Rows from block 6 of a small class-conditioned spectrogram diffusion model, named by matrix and row number. Rows with one number belong to one neuron. Each number is 128 + 32 x the weight over its row's rms, rounded and kept within 0 to 255. All counts start at 0. After the name is the row's rms in percent of the matrix's.
After each neuron's rows are labels from the 100 clips, of 14848 (inputs lightly noised), where the neuron reaches its highest value: "top examples" is what is common among them. Only what is clearly more common there than usual is listed. The data: strings of digits, spoken by a formant synthesiser in many voices.
# fc1: MLP up (model.blocks.6.mlp.fc1.weight, 512x128), inputs 64-127
# fc2: MLP down (model.blocks.6.mlp.fc2.weight, 128x512, transposed), outputs 64-127

fc1.315 093 [134 102 173 124 121 104  84 112 154 134 163 172 152 123 140 150 150 112 122 130 148 105 173 169  74 134 100 139 106  99 138 157 170  56 136 144 111 135  64 107 216 134 121 196 122 104 120 103 129 123 162 131 134 101 107 151 118 127 154  90 137  97 113 127]
fc2.315 089 [168 149 159 126 148  78 125 160 103 122  83 156 170 133 113 134 136 105 137 121 151 146  81 117 170 123 211 150 109 125 132  85  69 118 112 162 114 197  82 141  45 137 158 144  65  89  98 115 143  74 114 140 121 131 162  96  97 102 126 141 150  82 151 131]
top examples: voice: low voice

fc1.483 062 [205 105 117 115 125  75 144 145 139 106 141 108 116 144 107 164 116 138 147  56 104 109 157 113 113 137 140 142 159 140 115  77  79 111 178  62 148 112  95 119 159 131  37  89  97 188 105 143 191 138  85 134 111 113 106 118  98 137 145 154 108 176  98 183]
fc2.483 053 [118 110  88 129 124 133 183 103 111 143 176 181 133 106 133 114  92 119 164 161 157 147  85 162 156 167 193 138 146 111 158 150 142 155 164 105 182 168 125  94  97 153 123 155  90  71  99 103 190  96  41 101  97 152 129 110 146 163 103 109 142 153 179  49]
top examples: voice: low voice

fc1.103 065 [143 184 170 109 155  84 151 144 192 169 114 106 121 119  65 149  87 153  96 143 179  71 154  95  62 147 146 127 155 145 180 121  98 133 129 112  59 127 125 152 127 129 175  75 116 124 114 128 117 137 120 217  80  99 120 100 119 146 165 131  90 142 131 132]
fc2.103 055 [120 100 160 181 133 139 143 146  50  87 115  97 109 125 131 128 124 131 133 144 150 207  78 181 170 172 164 121 118 143 165 131 144 175 127 123  59 160  94 143 137 122 143  88 109 196 128 113 148 120  98 166 141 159 166  94 105  96  60 143 168 159 120  84]
top examples: rumble

fc1.218 146 [ 83  41 106 155 228 143 129 112 163 144 155 115 124 151 153 136 135 111 145 155 186 110 179 105 155 156 149 138 156 163 121 136 158 144 127 179 155 109 118 130  87 170 135 185 151 132  97 125 116 119 169 136 110 120 142 147 124 132  77 105 143  91 119 138]
fc2.218 119 [166  19 158 146 223 137 119 152 151 142 150 159 139 119 106 109 121 137 144 110  50  93 164  98 144  89 137 120  85 116 150 124 161 119 123  92 127 180 138 133  79 167 146  90 109 106 159 131 109  75 176 122  95 117 155 115 120 141  87 141 150 166 130 128]
top examples: white noise; pink noise

fc1.186 061 [ 38 141 123  99 183 164  66  97 115 159 135 125 140 160 147 129  90 174 109  96 104  74 115 139  78 128 170 104 125 179 113 158 127 132 137 135 112 105 188 140 100 117 187 124 143 161 153 128 133 131 147 135 114 128  86 149  88 160  85 130 135  79 149 191]
fc2.186 058 [175 153 137 143 184 163 112  88 123 141 134 140 122 105 108 114 161  74  99 110 129  31  80 174 108 116 106 123  98  85 138 174 172 176 128 132 123 189  81 102 166 141  91 111  71 109 140 123 169 136 129  98 132 115 197 103 136 169 145 127 166 152 120  95]
top examples: white noise; pink noise

fc1.244 073 [139 123 115 161 110 140  72 168 169 126  98 160 184 111 167 155 136 100 182 156 126 116 158 136 120 140  98 139 141 138 112 113  71  63 121 153 212 156  94 130  94 122  97 172 118 139 149 160 159 116 114  74 151 121 132 136 140 171 180 122 172 167 126 127]
fc2.244 065 [144 139 116 122 114 113 244 179 113 171 166 140 141 135 179 169 139  85 147 110 130 125  72 164 168 128 159 136 121 159 114 147 197  91 160 120 167 158 130 127 135 150 171 141  65 104 134 118 155 133 163  85 134 144 130 165 138  72  97 179 110 148 131 116]
top examples: voice: low voice; thin (high-pass)

fc1.144 067 [121 116 151 111 172 140  80 159 129  68  93 124  75 158 129 121  91 169  98 117 143 115 117 109  85 198 179 144 110  40 122  86 120 135 140 128 102 127 146 141  78  96 185 103  87 108  82 168  93 169 101  89  97 136 160 138  83 153 123 154 141 103  98 135]
fc2.144 071 [ 89 131 173 145 126 179 159 100  76 131 133 157 127 119 151 131 127 116 148 132 106 135 111 111 120 138 138 100 118 126  74 115 125 161 136  95 143 143 179 121 106 145  99 110 104 138  53 122 183  72 119  77 138 129 140 189  75 109 125 142 126 191 170 146]
top examples: white noise; pink noise

fc1.300 070 [155 192 113  79 112 115 156 199 103 127 111 183 163 136 120 148 158 117 125  85  85 109  96 142 158 115 112 140  99 137 105 160 191 134  46  96 131 160 134 115 195 115 135 126 163  80 174 113 111 181 131 143 121 139 149 153 151 163 158 170 164 116 100 160]
fc2.300 114 [103 155 164 102  99 149 142  84  80 135 110  61 106 139 115 109 123 142  86 169 170 175 109 125 137 148 181 147 147 124 129 150 200 144 228 166 141  79 117 125 176  76 135 129 125 136 122 140 115 212  55 117  93 111 141 115  78 131 155 109 147 154 100 126]
top examples: mains hum

fc1.263 066 [140 166 177 100  80 111 158 139 129  56  78 150 120 113 112 133 126 142 129 115  97 124 150 197  69  85  49 140 127 153 184 153 124 189 150 138 118 125 121 118 194 146 139 134 159 158 140  94  92 107 113 114  91  87 166 102 145  90 103 172 164  70 141  65]
fc2.263 071 [148 128 138 116 107 163 142 174 116  63  62 184 137 119 127 174 130 139 138 100 131 177  91 125  82 151 145 134 157 124 143 132  99  86 100 112 122  70  79  98 121 110 146 117 123 176 150 150  56 123 113 162 107  82 120 126 193 127  73 131  95 174 169 177]
top examples: "six"

fc1.43 133 [141 105 104 143  66 123  91 161 127 107 113 148 107  43 164 142 114 157 167 101 172 120 137 139  72 177 144  95 158 175 144 152 155 173 150 111  85 114 108  96 144 153 125 179 125  86 136 155 125 155 142 148 105 158  52 175 127  90 107  85 107  61 160 150]
fc2.43 121 [134 103 172 136  56 146  95  83 102 103 109 108 148 215  84 132 154 105 153 161 104 152 126 169  67  79 142  74 123 103 160 128 163  83 109 152 186 165 172 166 114 139 150 105 150 166 130  99 116 146 137 119 104 159  57  92 113  90 109 169  99 190 161 104]
top examples: rumble; white noise

fc1.206 124 [152 100 201 163 152 113  96  68 149 113 176 151  84 129 136 140 121  84 101  94 179 142 125  94 143 100 158 136 101 156 135 147 126  72 155 190 132 121 148 104 153 133 140 124 124 126 147  63 168 141 107 157  79 129 111 124 125  95 211  83 122  75 134 124]
fc2.206 120 [104  78  51 163 142 127 101 184 140 100 192  96 173 143 135  99 133 172 106 154  71 166 123  85 152 161 113 132 154 108 105 142 110 186  92  74 124 156 109 128 126 140 120 147 124 139 128 169 179 128  91 101  71 132 122 135 119  98 220 184 133 186 134 156]
top examples: rumble; pink noise

fc1.104 067 [137 118 131 152 162 104 163 156 145 135 180 184 127 130 133 196 161 170 145 150 147 122 114 137 147 135 158 156 163 146 156 161 119  91 130 123 157 118 153 172 182 160  84 176 153 168 149 131 168 129 160 142 117 124 136 109 164 125 166 130 137 160 143 102]
fc2.104 066 [144  88 127 139  95  51 127 130 114 136 131 127 156 140 107 253 147 119 109 159 132 118 104  86 104 152 113  92 116 150 128 118  79 140 170 160 140 138 148 144 101 133 134 135 174  64 154 159 145 141 146 145 118  78 114 151  43  97 117 149 124 145 111 117]
top examples: voice: low voice

fc1.472 055 [114 147 116  78 129 127 142 154 109 125  86  88  92 162 102  87 136 119  89 102 113  84 147  90  94 132 222 146 172  90 117  94 117  94 144 192 157 153 137 137 178 155 146  99 132 110 122 157 114 150 158 108 139 151 129  91 107  79 189 108 117 137 138  76]
fc2.472 063 [142  93 148  96  71  75 157 194 135  99 128 106 127 143 141 133 115 138 136  92 132  71  95 134 147 111  69 220 171 158 133 162 165 157 163 164 173 135 123 136 132 141 136 131 180 106 170 160 111 192  86 114  99 156 122 170 118 116  93  91 132 151 174  76]
top examples: white noise; pink noise

fc1.38 096 [169  83 153 170 145 116 102  91 124  96  97 115 127 169 130 131 116 109 133 116 141 120  90 124 136 124 138 149 133  88 140 128 137 127 126 137 104 148 160 126 141  74 131  99 158 133 149  88 130 123 143 183 143 123 124 135 117  90  58 152  73 150 144 152]
fc2.38 066 [161 184 128  93 124  97 169  88 120 162 159 129 126 182 149 111 127  88 115 119 115 117 176 162  94 116 147 116 112  78  93 125 137 157 120 121 115 154 157 134 118 163 175 103 173 121 153  91 120 120 126 186  98 119 150 118  97 150 178 164 187 144 116 135]
top examples: voice: high voice

fc1.290 086 [ 92  75 189 124 134 117 102 142 138 203 116 119 156  72 128 107  90 146 147 143 116 144 132 140 106 121 103 121 116  49 140 117 104 105 110 158 133 101 133 177 119 190  98 145 124 116 181 149 154 106 140 126 184  69  80 158 147  56 150 166 139 123 117 144]
fc2.290 066 [134 195 178 148 108 128 154 169 123  61 138  85 146  57 133 111 110 120 133 136 105 118 134 153 153 115 179 157  80 112  89 109 145 106 142 145 141 112 164 176 117  35 158 128 119  85 171 137 139 104 117 135  92 161 157 128  78 200 104 202 113  92 158 103]
top examples: mains hum

fc1.376 052 [168 161 140 120 151 172 130 112 140 131 132 139 116 131 142 148 141 125 159 109 166 171 125 136 112 155  42 141  84 145 122 129 118 110 211  78 159  87 106 124 107 147 179 177 122 193  96 177 161 154 115 104 171 133 182 112 145  95 132 133  85 148 128 113]
fc2.376 063 [145 113 138 121 103  98 118 149 155 124 131 126 146 134 112 182 155 171 150 108 146  67 107 115 142  99 109 127 156 124 166 120 142 109 205 129 129 145 165  88 162 128 194 138 141 171 142 118 123 255 114 138 129 153 106 159 128 132 133 122 139 122 130  93]
top examples: voice: child-like voice

fc1.54 095 [163 124 136  92 149 110 186 146 155 170 170 125 152 208 129 103 171 159 197 104  90 133 139 168 161 121 121 125 158 142 125 172 127 122 122 145 138 124 198 132 142 199  96  95 146 144 132 150 166 108 136 148 147 123 100 174 139  92 133 139 147 146 148 127]
fc2.54 089 [141 114 165 131 103  96  44 152 103 119 116 115 135 158  89 107 161 164 103 149  90 121 163 112  78 159 181 153 140 112 120  91 116  63 127 148 114 122 201 130 120  82 115  77 159 103 127 138  67 136 149 142 115 128 175 149 117 189 161 159 107 117 115  63]
top examples: voice: low voice; number of digits: 5

fc1.150 059 [181 124 135 139 102 113 173 145 177 116  93 131 108  93 132 121 109 114 167 211 168 130 176 134 173 153 141 125  90 158 197 130 143 153 178 123 149 148 105  86 171 132  82 104 164 130 141  72 148 132  69 145 149 126 228  81 131  98 134 129  71 117 145 100]
fc2.150 061 [160 110 121  68 111 229 122 100 109 139 118  86 121 139 136 111 113 132 155 169 148 194  89 135 156 175 135  62 197 139 126 108 116 102 123 113  99 120 113 162 133  98  55 131 139 110 176  85 151 128 151 158 113 150  63 137 188 117 165 118 170 137  68  96]
top examples: voice: low voice

fc1.0 113 [174 119 105 208 201 116 138 108  97 125 151  84 174 170  84 116  98 167 115 108 145 111 136 145 108 113 149  73 166 109 131 132 159  87 144 148  70 145 134 139 128  85 146 102 141 102 112 143 106  98 143 112  99 136 172 129 147 189 123 152 100 104 162 135]
fc2.0 104 [184 155 128  64  58 154 125 100 152 130 104  94 173 170 110 109 101 174 107 115 146 139 109 101 149 122 141 171 171 111  91 124 105  88 148 162  61 143 106 140 163 163 160 122 147 102 129 163 125 168 134 107 159 124  84 116 134  86 138 155 124 124  74 155]
top examples: voice: high voice

fc1.165 061 [132 127  83 176 140 118 148 104 130 157 140 180 126 155 123 123 113 112 162 132 120 140 148 139 210 103  48  92 131  92 154 139 176 176 135 100 197 142 116 122 160 143  68 145 137 181  99 134 133  92 120 138 215 152 143 144 154 140 158 141  96 153 112 107]
fc2.165 055 [137 137 142  94 149 180  83 109  99 138 119 144 133 178 121 111 141 119 146 126 105 112 149  86  83 114 117 129 141 132  90 143  57 122 145  87 155 159  72 178 114 136  69 113 150 167 116 152 119  24  99 168  74  67 112 118  99 101 122 152 128 125 152 115]
top examples: "six"

fc1.406 061 [ 99  97 136 136 114 101 147 138  86 103 125 175  70 107 115 127 127 119 163 152 126 120 110 123 101 159  69 113 105  89 112 123 136 124 104  77 111  97  99 115 141 103  53 105 133 168 119 141 107 104 132  98 143  99 132 124 165 119 147  80  95 115  96 151]
fc2.406 095 [109 143 133 114 128 240 145 117 116  92 131  80 161 132 117 164 112 139 101 127 131 203 133  93 130 149  42 130 142 111 151 101 100 121 131 129 124 125 109 131 131 142  93 161 130 199 136  98 113 124 121 157 123 131 110 160 197 126 125 116 136 174 130 133]
top examples: voice: child-like voice

fc1.226 099 [130  96 103 134 152 115 138 169 196  80 137 110 121 111 123 122 162  89  97 119  98 121 141 154 109 169 136 170 190 183 103 112 130  95 163  79 241 141 113 115 200 119 156 159 153 117 100 127 117 153 128 155 120 131 131 162 129  52  57 115 120  98 139 104]
fc2.226 126 [142 171 102 117  91 122 140 142  47 154 119 112 104 161 118  95 172  94 130  83 114 142 119  93 153 150 134 120 174 174 174 149 152  97 143  98 216 139 139 117 107 155 159 171 167  86  89 114 134 103 139 152 144 129 151 151 125 184 199 113 144 111 123 103]
top examples: voice: low voice